Weights of a small image VAE.
Model: encoder moe top_k, encoder depths [8, 8].
Rows from block 3 of the decoder of a small image VAE, named by matrix and row number. Rows with one number belong to one channel. Each number is 500 + 40 x the weight over its row's rms, rounded and kept within 0 to 999. All counts start at 0. Numbers have three digits each.
After each channel's rows are labels from the 100 images, of 14976, where the channel reaches its highest value: "strongest on" is what is common among them; "peak at" is the part of the image that holds the peak. Only what is clearly more common there than usual is listed. The data: short English words printed on busy colour backdrops. In brackets: how many of the 100.
# convs0: first 3x3 conv (decoder.decb.0.1.convs.0.weight, 192x192x3x3, each kernel summed), inputs 64-127
# convs1: second 3x3 conv (decoder.decb.0.1.convs.1.weight, 192x192x3x3, transposed, each kernel summed), outputs 64-127

convs0.1:473466483464465497488470438557550528528454488479550478503475510531461469490522478472444424482481482481526496523427501505497498476527467514444513480542486481525551509485495497452510486529472518
convs1.1:562505447517487492486464487487497512512514474509499532476529510518524480492486441572522557448586492510514539438538470480399473469509511476550508460478467587480428509497523549521487518409547476
strongest on: teal ink (90); bold (82)
peak at: middle right (82)

convs0.35:491486512496496554469532514493470557489512428511550493485468519487446486480552461522482507476517483507561560600498530517491490474378494571511529489464537513497491475500402521492452465439505495
convs1.35:542455429544523413456478489518533505522497496494504530457545543492561451529462504446492532514503514471446472325521454484534538524603515478464491497536480482489501494478643479495525526537518454
strongest on: black ink (40)
peak at: centre (48)

convs0.88:460490510460518508507509522419420511510529500533440530427480523470518497531465493527502448484525486480491511494508504513494534468496469523447496511517496500502500512494489465482462508522547456
convs1.88:500504472504471526482499497523536476477497501470479459498413494482512505486539520502501458470419545476499442552527436536534533554487450493519529518523443482566560486538468551508540462460475468
strongest on: grey ink (43)
peak at: bottom left (33)

convs0.159:524534498524553539497492592492577550545480397481552527503436534515490490514559581499540446509497492525487432503474483498534489544513477475511485474459482471561547514495546572553530476454534500
convs1.159:519465505441508461517438498487514443500493560491490494490496422506493484475500449513464525504485486523460572440417501492474537486525467548496477486535478569546498543483430460478475534574443477
strongest on: orange ink (27); pink ink (27)
peak at: middle left (41)

convs0.155:470517550545534512470481485446510500518459471479539495384536534453517557571510518469506522522473451474559498512496524484500481589496446568497469519428516496562504534442475592555563491519481525
convs1.155:510479456432526496429469448552485596549503521476455493471548529557462448466576461529513444521496477538463499532520474443549511466523551458513484497549472491517521463521543450489448514536509490
strongest on: red ink (35)
peak at: centre (53)

convs0.165:554529509512524497511515498479509576558504504464500477496539485518475516527539472480543505543515509533458547506578471529458489538482481558517542492470424559548514471495545399504475510537464465
convs1.165:432509520464507511492456508538524468472516561509501495486432503495496548475487466533423526446400491507543413488453584518537507489499453500450540488523575480463477496524468569509544534490493520
strongest on: blue ink (41)
peak at: middle left (33); top left (26)

convs0.117:485509513449513549496380543484492513477509524506470471488469531497444589405505492534543499512462473413514514474473531484478498525520425528466448442479465505532499577482488493513522516495455555
convs1.117:534473469585478462474584457484536502542433506448541541538458484539534397495497513416498502486514536522489493507496488495478445531478551493543522541430545539515559398478490557528516493474511445
strongest on: grey ink (27)
peak at: top left (42)

convs0.62:464497453472479577463526500462500454441481560490499577493532504436452451496492529565558451477461487405464515524516475514566488532504432447484444500475551520427483458477530510495526484568493461
convs1.62:479498519465522349501505452537496527549465475502441501469472477562560553467497489442434558488479487533511467489476517505453604481450501583508518511477488520502523618499501488504462517439488513
strongest on: black ink (35)
peak at: centre (55)

convs0.76:449510538509513504391503460465476446480528428499460573488490556506594503536539494462501542477507487486497536490458526506515521480522509548445507553545488419532476530518496315517473475446503502
convs1.76:496485459458520513490538472545511444461422524480508443493518482419567513506532502498446467492494473500456518514482467476490461470467446515521524512507406525487492487470551566530499531564479493
strongest on: grey ink (26)
peak at: bottom left (32)

convs0.142:474487539425585482413433462458438464493435587485515521516527475499513454512516508507470471511469528483572534459497469544550481485521505521476468584515522389547502455437465438496436521544425516
convs1.142:477493497552463424515533522458510534566527530527483508540475539520528586428463490488537555555453545438503546480580509518581512469509489469534471446487546594484464549523590435466483488588527459
strongest on: black ink (26)
peak at: top right (41)

convs0.59:532478471483479459538511476561514492515495444491442541509464525473483491438526486577530521482540519550536539488490458497468382534511484488485513455496551505487485512436475501506493349522484514
convs1.59:503494541488508523413532464477497412491490490498508571469457527417471475557516476494442516481564563461561489515537480500510603495512472484505517496520423477495495404513496448501566582486415495
strongest on: sans-serif (88); black ink (38); white ink (30)
peak at: centre (44); middle left (30)

convs0.157:512507502481526482466494532385492519457497392514486518472437449510511526493471503507500493515473503426507546500521505478484489503485375495463462482432490375556465551466481433509532495553527488
convs1.157:508470507521570548553451451464481433464528554469443550551463522520533495607464506498473508468535541486473535482512462453544492456442465459528519412509452570500478556549524437467497581505488511
strongest on: green ink (67); teal ink (25)
peak at: middle left (39)

convs0.55:474454460462555502445460457486545532517480359474531469508520549476469544452514506457531505544493484539462526476483546470537575446560498496480521509512552483479404483463503621500518465449450493
convs1.55:574529513552510576523583493426512467536491512570487529515489535516560482588520466506465483441507506529577535553517427533520422535457474534539513510503504464536487483547525419477503525423491525
strongest on: white ink (46)
peak at: centre (47)

convs0.114:479530571503525484487529494488478504463490523505457486480493471403495493508500511438450567497531470362537577514496495468466520501561423555471456493466504540500472474505492411499462515529461468
convs1.114:494545491556544535459481510500439553590508501470561476554478547532484557484501506511504502474527442535483496480560530516525512493438555471522531503494537440516502507464466517504504574582513468
strongest on: orange ink (34); yellow ink (25)
peak at: middle left (44); top left (34)

convs0.173:514510549508501477520385451511501491543430502556534525453475545514421486523459502481486514492467552493535603523440464527514545470501547452491478457514563491566578552489384540557476484459570476
convs1.173:470544499481496501436599505482487510500490553470456426519506491472545546558535466509519490471473509513462451457524569496530457516536425521481510506438482485498459498485652476458468552601464491
strongest on: grey ink (38)
peak at: top left (83)

convs0.79:518536521542440534519506488435521519497456463520526504469523500464508482502476490525502479453522529547398431492537458547480512496448490562480481514531523562554539540546496463532475544481445508
convs1.79:528481559444533477491491448510509522470557557480476543462525536539532536541536483443495562553493524457586531516499551500558519569491498526499596507484502494449473446481521562527515427494512485
strongest on: brown ink (30)
peak at: bottom right (29)

convs0.30:496424516523430525520481467541535508619572500480506543494512473467510487492539438507511495498598446514511538482468545525509445439465523537485523431420451517509486561503472457499543541516500467
convs1.30:468531485431516533527485597491518427423517494536477534489457504501553566529452501474469492473469546477561511512544466518616516486584458477546495511564456486422487508487482497462512349499509478
strongest on: white ink (40)
peak at: centre (45); middle right (28)

convs0.136:473440467530509508504505511543427450497512438566485565513532522491509480505505450475432551472462466561463465501452510498526525499495492494445496530460508352487497543448503423502496470486421494
convs1.136:537549489539470491554508450467437509426510562497513474495506462501499555497509493552526557466518481454522534526536500462500487462566520523468509471525528518457428449537490507492474447551410484
strongest on: blue ink (92); bold (86)
peak at: middle right (56)

convs0.16:439500468499503473554502551507530478465470555498481453601439517527437453441508521568537461469472462506532434504558496510594496500474536457443527539509470531442554485504468528508484466455490484
convs1.16:552493513486539481421573462468520519468529509521535563379496501413509515510508447474533490477481509489481493527373458560421530508545514502460498454574499523459493485493482564536578430551485538
strongest on: green ink (94); bold (88)
peak at: middle right (40)

convs0.78:475524483508487533512495464450470526505495491507430479435523505532459524535522491518513495454517505468444480486548499488478522574473461521419474487502461503513499496491486469534489502524423474
convs1.78:533459531562471479513566517509482440419430484528572474491500474479529483504485517466513526515525492458527557460477517437470504417609449453498478491476569480442519569474515443464484462505456502
strongest on: brown ink (26)
peak at: top centre (35); top right (30)

convs0.167:471541524542481496379437550528485480531466395530498510460472458522516511486519549461529522484525533482496542485543509493446517493529426511493485472489494425610436528473488587519509476552502484
convs1.167:462567480521511501510488392495552549449506590504499501470490488529479457458448453457453467487452470515552537504504497450498523481464505535518480477530507489480517514476487477494584496568556471
strongest on: orange ink (49); yellow ink (43)
peak at: middle left (31)

convs0.70:493484522466530471478534485473499504474497469480541458499479479551549543585473497465487504491464517483379497486482474498502501496471460458479504491461514480552501562515478433501504489494496454
convs1.70:511553500566482483542498507540533486467406483552575457480505447438454418518515545486543469511545532563443495509492526467454511512549454523491525471580492498485469386477502495560436473499459513
strongest on: bold (93); teal ink (77)
peak at: centre (43)

convs0.44:336503515526505499533516509432476505535468472501536519542552491514544560490544514522490550561495491536498534499453504513479511528532532437417481514540492501477481555497500479520484478512476452
convs1.44:518477524476611516511515494486520502517533537509449468510503479484520425526507494420541461495517486488442499511424476430462519485460468505607481509537475446491495527491528544512564520494454543
strongest on: red ink (99); bold (72)
peak at: middle left (42)

convs0.90:473547479494487485511507493492480442491518525490507532500473514508528454510468511423433477500515507460668555573499482493540483437405478503517521542464480498409469460427461442482482470563473509
convs1.90:428436479446502493475457474538531513520496539474483498461521493526482546499539477578508524510501470481447471267455497527519509505489490542493489464521494463571529515473557507474471501455482523
strongest on: bold (82); white ink (46)
peak at: centre (50); middle left (29)

convs0.181:524553511519588507465511544466479494488500502525465486529522556496441510461551515545537535428543494531531473460536480485576494505500498514450507516431516487424499454497504774533484482492479504
convs1.181:519512537461435521506474446485523484507462473489499506490532454445460463482544497476505528517483509498564488501509572515477515488611522526454509552542511467551458447480485384485452528536548563
strongest on: pink ink (82)
peak at: middle left (40)

convs0.185:496470492546497463480508490455420488436463488484497538509503498447524446524526499512489557447513533414529519428488491496519450463521471540495540429424485498483483472475515581546515545527558512
convs1.185:487469470446511493486467506500516541531438528492468486549541518546520512466485521561534496534515476535479449534467473494538513525482581487518560522584484494528541524455440401461491499530462441
strongest on: pink ink (35); white ink (28)
peak at: middle left (33)

convs0.48:424498460498461489488466467563463451460430441476467470512514515505474473458485458507479428526480474513480513501484498477496508533524504506468512452482501422538491522496478551513463492536516459
convs1.48:571475545523568481525481521470488544437562502546497530493466504538463513587491530551443542399497509498593491507494488481504506521478511508542510460492502514439460496536514504496581464521473466
strongest on: teal ink (61); green ink (38)
peak at: middle right (38)

convs0.25:468523489505549481381461475475432501455451422532491447472501526497510477469562457489543531506515511559552534489504495527457508489530536459451521487503501455467441497531509653510538514505525478
convs1.25:486464502494452564541429482498482544517487531488515515460491495539475501475528565540489534495479478436578464512516544490491469530528503550528540460491481521453514455523478451412560518572466420
strongest on: orange ink (82); bold (78)
peak at: middle right (62); bottom right (27)

convs0.6:543515509474508523514460489478502502500504511528447508512489505541549443539505456520490570527490484541533514532571481528501493478471544504495479514581522539485470485543535548457446469478451453
convs1.6:484531495535461456481578564502532407483536482574558496547438520478476516476445509466503478502581488491502526517480455443471500510591499478571506450487541485503478525517449386521485532482546502
strongest on: blue ink (31)
peak at: top left (27)

convs0.108:481504474514529504531421532501496545517487501474520503497446492504502438433509493437490489580508534385478480476486500460498498494471366495518494595470487547549490501451489422447510523519442445
convs1.108:474484503480485422473564542467509462529527462470444542465475539549498554551443511533503526457466494484468491477532486512472483524516494458508529444547546414451517531500555525481538486423536463
strongest on: purple ink (28)
peak at: bottom right (61)

convs0.81:490512462516500504478505488552479493438502482476508523459514565601561492576498495563524479445523492500486494467586523462504464525525507468464472498519483524420508515541492494469506520509495516
convs1.81:446508450474507540527505510510475482501463418505516538555473490424436520509365482485529492583444523502468482541415415514531532505434518496509519496441488512507472499526500554489477474525545484
strongest on: yellow ink (40)
peak at: middle right (32)

convs0.120:493504518497575492548447534485496521552489576521484492534487525450413491445498531514568486481486522483464455502492481505560474505488537534520532549472482601429555481520487750492550471487515481
convs1.120:550465539537458514505558509520525498498462432481597499535485420471524505488546516528499499538514456524475501495443503519384516468532473535554510533520479504530428469492478418513512494537588529
strongest on: pink ink (100); bold (88)
peak at: middle right (29); middle left (28)

convs0.164:512502499531503475547493510519466550512455456511483510464542506514506565528529497424484519487559533504580564382543491521497546541532529520498557544505464477555550557492551446523507530554512525
convs1.164:477520552547485523472479520528536491567487454459512484493531484500501457475530511537512483524471493487417478572397526527493386474433484484539541424510550486429502474492433528520471501466515459
strongest on: blue ink (27)
peak at: centre (43)

convs0.146:477471466489528490439516531451602396375471481507468538485541488490483506567436454509543450482510424500445532494494490517552503594488458516486537440517516473493488513450510505512455510533441450
convs1.146:511513534520425522530439531465404571558531515490512515514478466475449480416563470515488478481463460451551484479542522506457502464513571545508471515383501514535503465522456546488465546539515553
strongest on: orange ink (84); bold (84)
peak at: middle left (54); bottom left (28)

convs0.184:504503522528460494486397506480494492489511508506513514472511504611527441525493503685477508391519515494520485483543498480511507480606493523508482490497568512512498525506500510470505529537508504
convs1.184:531483474478546481529524513508511494530537538494475522492433529401481559485501480353558491568468499467505527577497503517478449538394547423467521538522459453539497458464495496502519444475509503
strongest on: bold (71); white ink (38); black ink (37)
peak at: centre (58)

convs0.179:480469509523512505530466471495509501489502520440495534490522527454500457493523469416507463399472480483471551526440508500462490502507515534589489456465498536487498505512506443495500462515439487
convs1.179:582477533422433501463491438516505529475548463540550502496497462477477508500463501546517541474544552540506453482519485556572492556485556437477479535509482421515463482534471502456511513435588517
strongest on: white ink (50); pink ink (34)
peak at: centre (43)

convs0.140:537506492452561494497530441470494339529509466503533511484524452491478465509491424489499420515490455540511548504431482553467505406545577516518540547510520529444583487515492580522393463450506537
convs1.140:494451549545430514493480570504510534519419541481479475526495496529415541519482545484508467471446513493444415506561542512484462553456502513544507491456452517525500538496551530513586564534503533
strongest on: orange ink (40); yellow ink (33)
peak at: middle right (38)

convs0.152:447494507437433504452553424451489481467510500487487467508469549452520556437447562521494490491472520422552545529498473472493502426553425509519502479516507491416445461441473472477502526513404498
convs1.152:557513513579586509543448638528497527483524495495503514504452505507479513518514432451460541487487539469475446450502501533510496512478574540535508492470507454578429506561473536523454455342576438
strongest on: white ink (33)
peak at: middle left (53)

convs0.66:486526484522480495513470454566515595583505566522491456470505501465522494476524497492499624524476479536542442480529458434580473487511489465530491417450487505518436473508502527489492499536483600
convs1.66:512514482454590472506397485458540538450496513482460525546492501543528546494470475492473534533532537526547496520435438461516542547491450493447512494525510491521463484571509524577522484442483552
strongest on: blue ink (79); bold (72)
peak at: centre (49)

convs0.9:512578472534453546587554474557469538483496478515524501561539494433541474423508460438483423388522508519412492544479478489493533506397505464558504550548464514473585591530477536479497433414466452
convs1.9:461444505513548500492505495468507482501531520516532458479524507539516489635466509562528564536511510481462583470518519501496488468610535529496545463473517498486469393484556462439512559558549511
strongest on: grey ink (46)
peak at: centre (39)

convs0.104:500521498560499523488468531513502494554513576480474509503531533509456584602564509469552501488517508496516530436507474487545481531451495455512504473424434483519541518447444499552521471539501527
convs1.104:547522528491462471502519501482543498544515484557460520553518532533498455464502511524496470529566522530484489547520535518492479527550529539513487514540544563480484522569589458492515527487466499
strongest on: red ink (25)
peak at: middle right (47)

convs0.84:421531486517451492474480511461483489507518461507512513442477497542492485489543505533524491517532496517648450523425492487444487471539491510499486448414518542482522472480488590500488459544404484
convs1.84:535497477473585508537528476481490471492422478511494486530477487478535544500497469444473481530480522494296492501464548523507530501506461510465468556554495451514455538495498441493438475454595455
strongest on: red ink (91); bold (81)
peak at: middle right (71)

convs0.119:432466531463537477438501471460567491495496494448504497542456509535473580474530493402513622516485463473496512493448515495486462565509440491476488498461500528554446551435485548520457500499439489
convs1.119:478508480477489520581426454482469525575553581528463558460525562533518449471496536403501524530519492478524549503526476488497497454453511492503475435562495593505492583529519573517483536497431542
strongest on: purple ink (55); red ink (38)
peak at: middle right (39)